From a checkpoint of a small image embedding model.
Data: trained on coloured fractals of 300 iterated function systems on busy backdrops, 195000 training examples.
Rows from block 2 of a small image embedding model, named by matrix and row number. Rows with one number belong to one neuron. Each number is 500 + 40 x the weight over its row's rms, rounded and kept within 0 to 999. All counts start at 0. Numbers have three digits each. After the name is the row's rms in percent of the matrix's.
After each neuron's rows are labels from the 100 images, of 14848, where the neuron reaches its highest value: "responds to" is what is common among them; "peak on" is the class under the peak. Only what is clearly more common there than usual is listed. The data: coloured fractals of 300 iterated function systems on busy backdrops. In brackets: how many of the 100.
# fc1: MLP up (model.blocks.2.mlp.fc1.weight, 192x64), inputs 0-63
# fc2: MLP down (model.blocks.2.mlp.fc2.weight, 64x192, transposed), outputs 0-63

fc1.186 124:555497480483508467472522512512433553519454480457458539538470466494538492507417464490437533494551466478569556433549438469468563501516535531542534434481430523411500476513567486499528461491464527
fc2.186 141:553447451461460476532519464487534511563521543473509482551497491464539455567426443449477515550548553503532461427513496532501462515491434480578574526502460548551483525518503456456474471539551552
responds to: green (98)
peak on: fractal (57)

fc1.23 113:503510446470558510513459496510511525516521474493441538435566517591523507480538528529539487535561535554442562517555521445488577576535534573487487501496494503474522515521544460560537542484460423
fc2.23 111:520521522474551504504456550441458437473563549527493435534508420430456514511481532521550554471455547426575475485528433537526536459480450510497508564525507531520437516509478474454549463542522487
responds to: brown (100)
peak on: fractal (98)

fc1.78 071:435494446503504503499436474521532491522543543462518492426528484454520392494467455549460471473426545515518418440471517530495453485488551507588520520550446451497534483469467491469560536530480523
fc2.78 039:443490463498505494428488516410485512521483564507535536497586493481505449465541475497527455536447491540513507519496533511546516479435508412511497469604513431555536557400518478517490504515467491
responds to: white (53); black (25)
peak on: fractal (58)

fc1.19 074:546557499488466488501474529498477505519565506445550517592449500483553534503467567527495553509594518508530506458445422498520577460506497511509536512516463460466461487513461505484595550447572484
fc2.19 056:492471432468530477474532489439540475496526563555526490528618488493506437518450481471503502535444501489564504468511502537507450511432505472537565503636527477554516486453510467485463477505459514
responds to: yellow (100)
peak on: fractal (78)

fc1.103 092:548494447496500475509504463547458528493466501443451514555467510524553447533398461466427536507500438480553563415528472473438501517461505468549522449491464499395524511491522491482502481440494537
fc2.103 089:556460489497458492549513466463492492524531533490483476560509489489518460548414441463473518517529514501541417430477486563465486488531431477580598510525466518563487503505515446456496465468561567
responds to: green (100)
peak on: fractal (64)

fc1.68 055:537436443464462527493554486579478482499445497500516489555464528478463491473438474435487490515441438488484435520461455433527476503412523456406530481515587490457514452539501524509474463510480482
fc2.68 052:494503462450537490559535509422498513499484531541509526529511489462501507504516460496483476535518464516531576507497468462562528521419385480504479435547522531517516427552513452538446533559552410
responds to: brown (34); black (26); white (25)
peak on: fractal (39)

fc1.130 084:486471506485427458476531535492429469474424458547419472505513441487416503474451530501446431500442487479541514531456504556524481494442507501462494560565522498492482515527479582474442443509481551
fc2.130 059:515526540463574493377472539454503460486559537501500465517504479485472505537513519512542525481534580458507458461524507492534520498458499508519476534419503466487471574414512464488579465473433433
responds to: brown (86)
peak on: fractal (90)

fc1.73 147:525551526547521540517452511419492468463557554479560462508513425445471486492482485538535569440512476448580506451483449528517516431547457538492544453551487525495466481534482467450546529506560460
fc2.73 151:460467457520485497483541470498557538538435451477471567444527549559540454484533503467473437535510488579436485523493578471527471552495545466491484440460491439523524481435547519543454542455447496
responds to: yellow (96)
peak on: fractal (39)

fc1.45 093:483467553460479512463521550455504526451513564521544422477498513463491492519498544463482446465439535415494527499439461488506456508424543557396500549518503495466513520473401508452452485493473523
fc2.45 076:524542512496557527541451536493513487480521558500581482491478487440476545475507488546543528478476480460502594489485455439512496480470424546475486458549495556437499465567464457463517537573570430
responds to: white (51)
peak on: fractal (36)

fc1.156 088:537526471455527479496447483514498476467512553521518538524524462448497560458525473486506485482568466521510573511511505396549548484519425481473555440495493497495504493569486434546399561548531445
fc2.156 093:477441460474472454495537453481493527543463474484451550515566533550552422512492461442439454547548496558499495487503543516486498524488515427547545480511475448558527525456572494557453499421468552
responds to: grey (99)
peak on: fractal (96)

fc1.75 100:496444515473490439492492494514463428511514442547454464569481447548467503492420499479502521510480438440545447473545455545490530427505557485494566548447530461452440526499521554520494442480493562
fc2.75 101:554508500461599472372479533471506466496538526523509468535485433457475524540474515499546528508506534453545539473569443483551520489471542537493500547445519516492433558480481481473514459563468440
responds to: white (32); brown (31)
peak on: fractal (63)

fc1.27 095:509519514448597520477455515492556490474562534496560479506552547526558513500504574530578568509537587502540508464534489419554490468523486544490516512491461516436515565482501448491563540471504509
fc2.27 101:493506482477539480469492534394483458495513507555486501533578437442458502501513505509546489496484499477546577511548446540589541494460475452501473505538544480566436418455510516496483468573531457
responds to: brown (37); purple (36)
peak on: fractal (77)

fc1.187 101:474486485512487544520529464469592492463538514568523492440552515509458502505590535443581438512484526539460467522478585542541459514507486517448471562528579501584498505485472474486469556526505500
fc2.187 095:550481467434492485510530473433571483526548506508475463556522486472514487588432456457525511546509572486527435434496481522549462516450442517562546523478490530581490463506497434456480481564506481
responds to: green (100)
peak on: fractal (62)

fc1.144 102:524478510484397528541538508462426578485550529513483435507515575499527502546499458462448446561482524502463471474449452520505455568461451548534503496544489505518587458529537483459477530551512481
fc2.144 115:472545512479544506494472561431477447459508483572490495518541446472438540489538545527569489470465499477518537529538453511559570482466472505455444524519578486523432429495486532510491474573526421
responds to: white (68)
peak on: fractal (40)

fc1.110 111:465500424530526544508533461468564513498469435530473549432538562544492510518566475477508427560502494534412441568513572488531458556493503512481432476466539526524525447511504503539504515563524505
fc2.110 098:563510510490524511526487466477530472483579517509520436516497485508501510538459480484527561505529536451528358467480455524489470468542434567523529512464500543501502471523478429412579487557476464
responds to: yellow (59); brown (30)
peak on: fractal (79)

fc1.176 085:470507431501491488535515458539554565522453467511541571500573526487552507403452468469483517569494460535544476491467456437519438504501462522514550513545457500425522472522455474438524562534532486
fc2.176 085:500533525493525501494450554454451431467525503571508478537540435467437532490524526536572501469491473473533548521529439523526586461544476498468482500529577509528433433502482500495494478555585434
responds to: white (42); black (29)
peak on: fractal (37)